config = dict(
    model='segmentation model',
    image_size=48,
    blocks_per_level=2,
    attention=False,
    init='xavier_uniform',
    residual_init='none',
    eps=1e-08,
    precondition_frequency=10,
    merge_dims=True,
    steps=9000,
)
Rows from block 3, named by matrix and row number. Rows with one number belong to one channel. Each number is 128 + 32 x the weight over its row's rms, rounded and kept within 0 to 255. All counts start at 0. Numbers have three digits each. After the name is the row's rms in percent of the matrix's.
# convs0: first 3x3 conv (model.enc.1.1.convs.0.weight, 64x64x3x3), inputs 40-47, a 3x3 kernel for each
# convs1: second 3x3 conv (model.enc.1.1.convs.1.weight, 64x64x3x3, transposed), outputs 40-47, a 3x3 kernel for each
convs0.0 110:051148193095151113122091155150086150151139119131181116107179170105162120130109148155122115092089107102150173170124168100111108151144098159089106107122168109150149121134087198136103102173118128155132158126103153085106
convs0.1 110:103152111081144183079143178093111167186078136096092127092140133125123109064127157169126131151137116107124119131100127098148127110137097163138167134190094188144112166116108146124087165080096173122135174092179090063188
convs0.2 098:067048125142078129119083112120172112082167141136198147113101119108118183092040127122161142116126126116136181137158182130103119124122143077099129124163149125115112133098078174118061155121117108122137148159127135112140
convs0.3 104:113122131129105130157154170196195131178166122069167195164120125120072155134107158158188134137102108117102107188151103106118166179142135106091139164182138110097148153113122091155113140112128176131171122216144105107123
convs0.4 098:130141140139163208119125147128154058140139142167128085097140122076198105103132128119129080146142150107121146182150106160134091124124147190153102147117121156120105069143116174115147144187082078125173127152147134090098
convs0.5 097:087117129121117173131114120119136090154132153118126158126193165112108136132169152177161160193123160099078134151153150143158123128146123116107136110123127132142114133142171128132135125106097131103154138115141108115133
convs0.6 100:106101158155132180133149098156159148112184124108162151125150088139088123163101137130111189134174168117172117144112174104129160106129143154140137182109112142125111125138115142166170132133150102105182132127121137161108
convs0.7 098:117059147102136131110097092085129134144097138084107109148135080160085144127129139185098100094106143121134156156129150106130139149113132137173158135068094175081109169121120112117116149122117148109119100061110116107149
convs0.8 094:138121095142154109147186117106140150112082125111137167096156144176137056152093156124140114151119152092165108140108135117166112131125110138060137113076182074085182145154145107161125112130080109117169189141142113137147
convs0.9 097:152098122156112121114139110126103109110140166208126091139153149130106155109122175082133188134163094161155162128093146125168109115162158197152106143108114161078169097142153110070128209105124092111124160159125136115161
convs0.10 105:125183160132122113134101170182089131164101109093122152106121083108094124140155090133119135148074142115157120142148127149184146083134110119087175122110147118112114065126167143167179089111168143104091115088107159129136
convs0.11 103:146111119110145108134079144070091170141058137104109112094121125151140098121131148113147171123124145122129117114090096153170154126112089127127128077188124144123180092091109122111189081117124137113043100159084101171091
convs0.12 099:094157104191099143131067086119137091113136174097093158104101113150125163170132113139206164142151158136107175166114138108206195182141145164170120169134148131157101160124134144113172207114173127186074125105091136138157
convs0.13 095:118229151115089115063076151133130098087125084126146106146105076132142148073123105094138141090066099081113137134103128117140096091147159130168106143131153156096129120116138096127120101098082147105123155092132115170168
convs0.14 103:117129141180083090126127106124085135176141121129156146169138077140149175180106099174165156141139109095130155147075107116147118136128150104146095115112160133098108074136154148132170109117166132113186112100193126128146
convs0.15 098:171174124112131161126128115138111106080157103130141148116134130070107166129113204114108140129085136106137148114122166083140115112100113130120128174100121141030152117110180140167203150137116145112186132085148175137134
convs0.16 093:125131104122128133126119083086061099133103102121125146102125107076115117144125107129099090100102095105145128180150112094146130112104133138096140138106076097043038133110103138121115117082072062123106122124126123078166
convs0.17 109:148141141097138129120123129152111101165106138110160156208140140150204116141118154113110082115128095180077119163113151168163148081108163113133137168157084187121103170132144078116106151185077094119150123120168110140116
convs0.18 102:076164134111173077120067175145139100126149092136200097164128082104115080068172125100119085148118081158160087083166143107166144127173118109151111138122153106178187127120135157160106221213134136098117086135089121102082
convs0.19 094:158150114133154113189144129159098154166113126188152105125136088140105079124148139142114117162124137088072080176107146120145178102130173128099108109048110166149158083126109112137136128149131126113124116199144150102114
convs0.20 094:150179130139153118170109134125071154130099124156136100144111081135061095119107104172103203173104144159160142152178217147084130182172176116097078103120140128075075122104095092119119094108107136126127120123090135166116
convs0.21 090:151156141149157149135101123106121055119175072148158076166152105058143104123162091125134102154082141158101100132145096121128093179149122136144120187067052195135140110116115162144164142144149133155142110147190138139151
convs0.22 106:171111152182143127118195099016107159062125146200144124153123135135101164123138083142070170091151158162106149181111098160096144128141168143203137159042117148115142122097124136110103142119140138084150139102151095108161
convs0.23 096:159172100111135131119135110180145163173107093110094118142191082179166072135085107162175108176128091129133139142156146173187134137164134126115097144152070129092113142135104102119082123138167107162151098154077151101128
convs0.24 097:112221130137151139153087129150164104115076138047097188095134115123134149126170165118112037117100130122151107074105094120131132105160140086120132103130101173128068137148172127126115078114107116151123098086153123137108
convs0.25 100:159118136112140173147109136202105113164170111121105134148114129072141119081132155143181112140140096123132147135154043132164047179150145086116122063167164130150104109140107129168156106153113085124111122106111108096124
convs0.26 092:135131153114121092122171180153200132124120158092157188110126167108165131170176167130074139110103127126145083139047146134135142140070164062117092119116074173128116123117137204128091117021081153100140131178117151138143
convs0.27 094:090104118118114109144153065121128186089198155137135118109118111149094118167126108169109168117132146098088091172118123241142147132227131121085112094121122103088094159152146044092129106224074089140130138143224094166073
convs0.28 104:128146140095110088148127134104131095067133105096125108156140124067052120135101118118144120154081110147143125177114118125156114092110116144094116097143117136121112110100117149057144083163098097186109128090115134156122
convs0.29 099:149152099116134148137095161089136147081156153069116143182139110137106092113120172137187070146135063137123107112147091185158105105159136091115158119180147101125161078133135088186122104141130112126145113151154134108139
convs0.30 100:133132120136069150136150129173116112160100112182111132154164110126128094081130056160088084157110154129150117149080135175158107121133134109107129128129124147104181083100117121112146118077121111161133036126130129139145
convs0.31 104:115112079110146147150102152134147112154138130147169160120121113145188057106134115082132134100126117146106110116141114181097050143129125121130134082138117112125160114124127157135134131154133110141110120149108178145138
convs0.32 100:143148114116064075151105149138122105149097097184156110108116111120112081133105148148131129117179080073110187080142113155119061103136112135062087173177129134156129105115132128166111213129140144167110099162133081077063
convs0.33 102:142120081087079168092124174176127081120074127097129170142120159148125203123123129148098142119152138147194105106103093143094130130167176128133204147133175139077137106154139083159149104051164149120086098158139119078169
convs0.34 098:113141137125154144103085129113133141143119130138144137126140180138137144083143142119121107189159114132157151105083106067073198111157146088126167111180135114153123116131092173119056122167090139182117148142122148083128
convs0.35 102:101110108101174172126133168128111161175177082098160148149118124116157103173146146180149093140156118154164138134141117097156127119109143133074135129155161178140075123096058102212154120136158109141157169136158157134096
convs0.36 093:129116183049097154111134164154149120121173143141102159160090076170124154076157104100162058093181109153069147098084061113112086104144175113112120129131113139158159229079172140107125158079141102175127133146149092161130
convs0.37 096:142071102115111144133094125099146165123134132175164129130096131133117119067098175163149120089095110096131060139130127142147120096131142085097092072011121086042095091086113152073141134099078104093182138102130112103153
convs0.38 090:188146135124143147140127128139092095139104162169057110149132145117101109127085116136141125073101064132179184142125147176138139138121169139184114125152119116147069141147133149177118128152097143117115145128083093134102
convs0.39 103:144119087127158157142138123099154114196153171130120143143140107128117141107132140145072126121105161145151144145149075142120140163202179132147119076082148128142139127114169085100099099092070144156114144087060139101089
convs0.40 098:180113124065072130113085120107167133079131126111156180170118106100188094121161170159150133171114136128105142162119132128085105159120109131111165087153201071135172129119119102099099157161065057083148081133085131152094
convs0.41 100:111102110126109147146144088115120176142158130195204096114166184128099146141136178141126161149187128094145119060129106107162165111078138103144130137126118096090117109117115081105160194136110086115099123166071109154166
convs0.42 104:148149106126122179140097146114158096110070140178221103143156172192111096118070095148123174166098143113137150086133132145162149125176135078135145061088079137113133116136136116096078115118144088129136159130101151112109
convs0.43 094:102139093173123134175089099124156124109127150115153108129106140126105148109105104116154144154138153139106142129182190080099164145165162125131079102126114082122144134145124118201173086148140101179152156140159160121110
convs0.44 102:113112129098110099154134108116186141108206219159201220133147115108182081150133139162157134094099123155247125100212124169210140108161195133137126168199104137082138081104104120172115102082148139142181151084100093138165
convs0.45 105:096120161128086158110184106100107166054124149128138129120125112144073121180112136111115141069094141094072122074164084149094089117145121137127118105098072137156147137093139066062113127077167095171093071162160078115150
convs0.46 104:157107139149150183128131169102177140184196143189156108138087091180145153165125072096086091171167135102153147121128079173095116174184151162148125119142153144119152186108098118121175090141119085110117082166128124144125
convs0.47 110:142119153113136063086183145146084127118157103137137093129148137177072090098149104138085143109100107123141066106100145115074107151107079107126088129168122102088127107135147101152140148126113109127158097114183107119170
convs0.48 099:161122124084144177138115091144129192183139132100065115145120147184142099106149151157144222066111220211168134120132123119140103149101109083116146161116157113154172162104184085069145193088128157144116094130110138153108
convs0.49 100:144099106143113141127091139068115097103089050177138129149071137137096128085105108154061107135160090137072103166114149164078080084100140158159150078051176126145182142099087105083113058164120155155108149185151149101109
convs0.50 103:159145132133121151169097113115144109153091089195160179132137139173066082126140180134174135150198124160169172096141161092154143180179186073152164096124129096106075145113077101136080127173083128126121121105153105105147
convs0.51 110:094125074157044088111163139127169132098117039097154114140127159144135076112181177223118104069073142144100143159091088124142113204119105112149153185182149096142172154148146143154146134088161124130097118054106136113178
convs0.52 106:114114078141112106126112103090127105077175142134093138103132145141104151145105147099119148108128118100113116125124117151112131077143060136108097141115138128119130157147112123107186120115159088158160106166076160129120
convs0.53 101:132160171126146087120134146135148139115082115151135134135168109113153075100139060056119128126154128150068083150162177150126167107140167118163117131049110170125082121154113135095136154173119125128110119156106151149089
convs0.54 098:134078099125114156130155109099133083105130147118092078107083092133112135128075114153068113125189169146112113145148092153131121111106101111173107136141129157148115163172117197119146118122141108128121119142126110153081
convs0.55 106:138159136160130187221123061101120113014159079093115156147127162097148097089105133104112089178129123106117127126131088095133116139142111121166156134158110155142128150145109065144113131105132089189129084091078163111108
convs0.56 094:181126128134093132168165168117108086152107085132175167105132146141122093139123185145065114117059035134067125099117106151084062101121153106078110053048131128107110105114147065086090143125127179162185125141173102125156
convs0.57 100:191128126186126125124097170046131128110112124117072129171128062103139109092097101064053091118048121087181165127126108072148125099086127128136149126069135100153191140122123223100127090123159075070138141124196137130149
convs0.58 105:133132124110143132116130137188157115080129168127143112143107114122177176110144121120110092124094085180090102143148135114121136137118079108182074029112165123120098088122208128045131151126158145142160076102166103134154
convs0.59 091:115083103147143141135105123118170143055124134115141102076117093088138141129138114117125130099129153112108102120142128172105123109081097140112102138174122175168148197170112183171140145154156164131169202141132140117119
convs0.60 102:077113163118107085129168125096096188146143085124144138155122139129128094044159124118135145087072092103061092134139136109102056152192036130101120113131091094096115123070141077132152138111081081109126093129132121098126
convs0.61 096:121117110106166074104157113102138180089147100154122150103094130127143122106115076063174125105133061152121131114127113163111102120114156111116135111130165217184117156082178082112144066183136151111137106118127123139066
convs0.62 096:169121143127098146128146149121091133134174123145125057159098122140114143064136156176119155192171120208107131173131178113156124093143127117171120094118112080145170118146119136154127142109143168125090132116142145109134
convs0.63 100:107084172147120125131158077157095140159135111174068138135103087142089176156144078145114126094054143117112137160066153162100121201078124120130131094126110122173152116149067106104082135117136138181155127146155136123147
convs1.0 099:150190103144139151157089210129138122138150115127067109115122160157065121070117070075141104120097138072140167104116152120144149080122120095128097130094106089070126123091135175185129163178145104138114176147193109063119
convs1.1 105:146167113075115179121115151135103104106079113138132088160152226146159141142110120155141077103182115154150108146103039136146134134110087112140104106141073168186079151133094177122142145123099097104202125088168115163106
convs1.2 102:161080103116145113099107131172153145087078113158167230149150138095146124155088123134173136093146172114150204118139130194208130065111105151124142084101115097106106215186169203134174150128149151132170076110128090122159
convs1.3 101:099102113088103127109135145135120135156147143175166121097094148119157116135061120097099049115089145098068128097139068140170070099114072119138125138118082104138143124109159163129142089177138090084142156087153124139075
convs1.4 101:143123160113099155145150068093104077093150226115146188161089128179107183178088119136122137150099127138103118088156096157146123170122133135141119115141115120175163163176192129169158100135114134117140172080068168075111
convs1.5 093:103134144069130122110085075091168083109141080127145122132139109126135122127084102132134191078106128120084086131164163150126092164133162122136075150118056113160116193136168124112139143089137109163145075085093159109134
convs1.6 097:089138183088146134051125136103023106083123121179113088091198152127128157101083141121066100096108145089118139109153107144112127112085087145121142117183107080105067152144175130186183128125128082131128157182093166238113
convs1.7 108:118162145131191144110139153137114125142110126108105152137075152138138136102125132150124178127078122165094115118131134180169106104142108099090133108114121104152113165190148171183166177112077092113166147170139143126163
convs1.8 110:162094163144115111114136095143162177070130144092155133120137087060141001123070079114115136145152159178120116137123111108061142086097127148145149135186148107126197142138160141130135100118080106145203112187149127153187
convs1.9 101:176098169180196102105178113144148113127136142105097144164162107151145138087112098122168138147124135072111136102147148188122075214135150142143147127110155123117170137136109121156214089114098144087139181124184115154070
convs1.10 097:116102082075104121120093062116118173104106163136119125128088126163155162152177167149187127147157165168156137181101117142186096133129159133143107112132115097108151108135124174099136119102164125099161123131074142126065
convs1.11 093:052106219109095113098122109166111187079092102134096101091172124098161161130154181110093173113108142099104104130107095136122142116166143132143137113121145158141137118138146087160152090163157115162107109124177176112148
convs1.12 098:121179120116174139217152204130134089109179117106143164177179088079130042122118125128141134162119123131105080120147096147095091107114130157092116165162152143107149140074161133076160141185128140108186104116134153135148
convs1.13 091:124099156058119133084056159156148087167148142140116159103089168141141102138113132105138125123149108178103103091108150125128100077077069162104148083126071156127057119121200124147134195086136107111151122113149130115142
convs1.14 098:130117156129153157142148157112096136123117107142161081135120088130124127133091117168183097156151097114117119124212133093084139122073089126130113108096131149101096146083083133141154140108170060131133110092133180164151
convs1.15 098:080154161115167159095099063148120171179169104121093122157116072127039084123110128074124145111152179137146131149137112124125152114125119167130101197160114117174143155143118106123069127102101121144041138210129086170110
convs1.16 096:155139143185117148225182109100147157150080129112142130151123154168133138158160187097174194163187201151188126102158102126128145090095133153158122117162186122105179118109147160172140120231095153136135137147123149120161
convs1.17 101:126127161113180126133185107126105154079106132121110134117209132088125113120138160118093181149091133117108147141149112139110107078107138122108101140076099128127102123106147180093144142093119125137125104167116117113098
convs1.18 104:131159061174130129158119130162066072128050120088102109136152123168142128130137142133096127138128114129095111110120092142160125157148165112122132131135136110091103166142094134134100162131114129168101143116133163176125
convs1.19 100:139100057087106117163108098176117092139185094127104132099076109180126103129090148149168149107177161134140146094140138136063120075103109180120165134116125084107114119094126112092082176151143103148116124112139139140112
convs1.20 097:143088070157166102110167194158143107117111145104148133160183163105116183144186104119156150128131049122162165169170160122124048057147080129114130112177164147144140156196138190204127160116094131147137129098142098096166
convs1.21 102:113128091121124111143155148139103159110142119121106112132078177142105072135143138126132111133168087091158123144106092109105105184137124108142191106171195051121136082077152143124103157104114158156105237137109162203100
convs1.22 100:087150131108108209119148171142125101094091148113123130127165197106151202116126177159155140110147136124093136129120119155189102144128107078138079123117096140189087220170126184113132101151151088163163146159077093127100
convs1.23 106:134140092153121127110096122119146080128153140084127181126160049151197059133085105103141115177158113197058081115123087108089115105115054135175172171153055138156149110136118129116127100063107170183171110097138113131159
convs1.24 100:111110088184185135147142131106126097075143114171087166177104138124114118178109138109136125122195168145140146142107074149166088127102113116148121142152129151106105171185159152063138142137155126191153123153140121076140
convs1.25 098:187128101122114102116166146154112164087116190065127094104117113113126148127103134137104092155139105109102127109107115175131130148119159142092122099132120141195189104103145119145149086107096147109165185078082175115098
convs1.26 109:104084144194097137091128151112107154098145136109100109157077115168124151106146110175100095141173127091135112093116087103084081101133119181162184165166136122089127149114085066118095152116113083057183162074168088091083
convs1.27 094:112089165107131193175111108116136172107074095094112105129134160103101184110123088104191088152141119097143158094057114125105074125179117124166126110123121108108115147128132107137124120133142171063169147097148153120143
convs1.28 101:137106144128099147105167133172155147154182137137194184085096113161173129157133127098091100146156121150145136124145177083114116150182073150156096135137098158105116143134158126126152111101125140105152117162143123158166
convs1.29 106:107212150078142085137078110110118118217136144154144128067074092135095101123107123156104113183091100197124156158062132171157103198189085153116121144129125151124104112119148162223146102159135120102119110143105133177105
convs1.30 101:164071145181118083168166131139130139089152175110112092187076100153150144079136111157114153057147134146190221128118152060147126089115119118173126135148179117143110082085073132137136125144114175144140138135209156105130
convs1.31 095:114160158087123138126074110124110139121095083123039153086145116126098156104097112114147130125128159150119206108141111147074058145099104158149123094109167101109130117124110149118098177116133094141144125149120186081150
convs1.32 102:154109179096124109160159066134105133071135155103110115081145143109080187078127120110143154114055126175076137220146159145159147092108116127118137147106081127126097138153145155121147121078077070136159078071129104127127
convs1.33 096:136125135093119149105149128112121132121138074084099055184154176077124115119157105170083118161125134131146112101119098124109106144063094093098096107116119104135070118137149142055155128088098007146138124107092173115061
convs1.34 108:125185152115136152127093152129173073107086131107119165126119108117163151116133085154141133159096118153106127180146101139146106140143124145088105162139128122105155151073086149149154149167167108100151133111151162167130
convs1.35 098:105089114106147093165136119125088156184125145106132118084167153114101080110112142188117123143112127126170110115130169134105123133084120127144125098126122124109068098069142072030096171134090150142088105115074131111142
convs1.36 099:092168125136116086111149067152127120112130165119095135065120126153141084151159133148087167202134226112166196084107087070129082126140159113093125183175189200156162185156111115196155172162154088113099132154129088113163
convs1.37 106:079154079108101117143099149141156137159156178116155225182117168183142134162144092134165210128159101109177148114094132127089100115118134173166130141108183141114105125082080107125097103120107166157102141106045142118150
convs1.38 097:174135085074142095130148140118149146096144110145153154141161144121108160141153110133142194143132187111087166143141127077181134113125116129129221153104141154094147138066110106121098160087090153118076120152082113126125
convs1.39 098:116146112127134131109086087121099114099129094194182145150145147077130146137146170077173124130146153101119077151059162117123077148128114131111125131158117160134125141207174107107141144171149176092133142101079123036099
convs1.40 091:153164138114112124120147132131103134154130135080117130151168119163179168171183140200160154165141089151146105117133051164154158130077174157114160143110154074178058146136150138096139143072096181140213131079155108125131
convs1.41 102:116193097101114138095097169116058094139141132116174116117111088160093154069101152158096120132116088084092150122119143109145144127106086157107106081084108077032084150148071209184140188184134093156165144133159103203152
convs1.42 102:095106073120106139113116093130101106063117119122071120168148136204179110084147101109180121130166103115141129147097064181168119133086201108104163093115131097090140148131112152142119076125108147129190126120155089136146
convs1.43 113:110136141124223050141167135138069135114151129101095121176126087199076033151091136095060116120111159095130152116094099133136127113091145146172172136162157138135121106121112089129123093135124130136097158170189184128148
convs1.44 096:168132160105112108164149110121047042171152094070098103097149078131087108136123079117052097112103099087123106131094088139097088116105141118117135107150084064144073144159161127124175153197159070128145128134163173106099
convs1.45 105:104117186165130101126109176080090103130099137101068188167140145166096135112122163123114142097142136089164140065147166188101067124124125142107100129095120114088079063089082168157077167137117099063099163140136175150154
convs1.46 097:145162135137124140098176175157141153185171104134118072158165102118091173174118106123168186139084067083092054097123105087099157126209204143107104118148120171189192113128160100137144139169149105119061120072133110153147
convs1.47 104:164150186110129081104121104166173134191089125151106091127131101177120119070086136150091144126095107123113130148152139147118117109118093186099118116090155073079102115114131143124114189097084105149136129118158159158144
convs1.48 100:096127138140102095124158074106122105066093125145165169083140179164153109094075071134097092122148160109158146116127090155088132156142114088129113138139124143137143131144151144153183081153128132072195136112080144086153
convs1.49 093:083115164146133117100067069108169125193228242160158146188085061161131063121123118125056111217108110102135114133151163152157092071157126066075083113114107187143118206199146100143158145141153118101146153115117108133081
convs1.50 102:092087059113157135118133153142112130169152099128154172138146128109143119117097106140203144127146125099072115116091061112160165139115182189104105130112148093086112131100106142128107079113069172169120056167105093062062
convs1.51 099:137101153113155136095122157173182117141102156105112121142115180100110153108160112118129131156084071148114076158193118114158117134105116168132134155178090155164163110181200127128132086048072074053114181093139154142140
convs1.52 098:121160104132103169133117143157146120091110117162119149098099174137130170111082097108099112121130094167165147196179180144158103118173132122152136095091085102108087092098130086157108110108086106114096101076150120155130
convs1.53 094:097117142147078132146115137155126129166141151121120126138142124155137122090092122139151162155088149119156206145162207145175090085076134162076126116170120152133207136169084092151115146114151120090142121149094086116112
convs1.54 096:130122117158117090113161175103128131137138106128061165151106138119129201160175125102147099095099112153120130134116160123084172124174144129148099074122121139139169079141127120159088215218112147101094105124102099140103
convs1.55 099:143108159100158053151086091093091165105108174089165110134146092104140122128174088136146123140122059126096085141166109188138122114151124099156106115113088082149130142119129141105119097122143141099095144165145135121185
convs1.56 096:112112084147073064126122095134109156155132142180137096091074135097083155130162134189169164152176174142219104130147144094141156049082168174183120148175145125157127065099118106123121112126114143129134139096085134181129
convs1.57 101:108102204099108162110111206122101138081084119171167167113103177093115210193134109169155172158089108145091092175145143136116174095099069139137161112122152138132061153133138129094128150137088078085167044096186134152152
convs1.58 103:162132088145170124087104119108142134113113137167186045084183185095106090186201083118175161142102074120072088102140128096112174106102150137134096076112119170154076114145121093147144085082186159114184129104170176100157
convs1.59 108:130088128130163042196190124149181135115106126176159144125108068166164086134174144157144130120185186113168164147080110083073063143142095154142175128124164160109173083080078141150108138099075107120097111132096090122164
convs1.60 092:121081108153122120160154137125101133175155103117248138108070154134107105204157144117122090156151151103139166120210137127120164123071138084150126153096098099137154109149089130105091142194129116090133133109127132116098
convs1.61 097:193121150162165158129162109128101085091090098116133099179081190113118141106146174079075081149131161114119102153125108129144102193175136129126174107132125154074179151167095081136140085175116123152133110105117098071129
convs1.62 101:124193154139138152159167094179141093187127111167155144119093131176175120148107138123148105148106140072143131063119136152128144122066053108141114070073110103099132136106154131101158115112191096179151100157188118140124
convs1.63 096:157144134176138089123187106129071150118112155126171143109120138130125129152129135116102143178125187172128113097120125076076104171211122131148127104077133133119146140092124132157135134167188176132049151131096161068105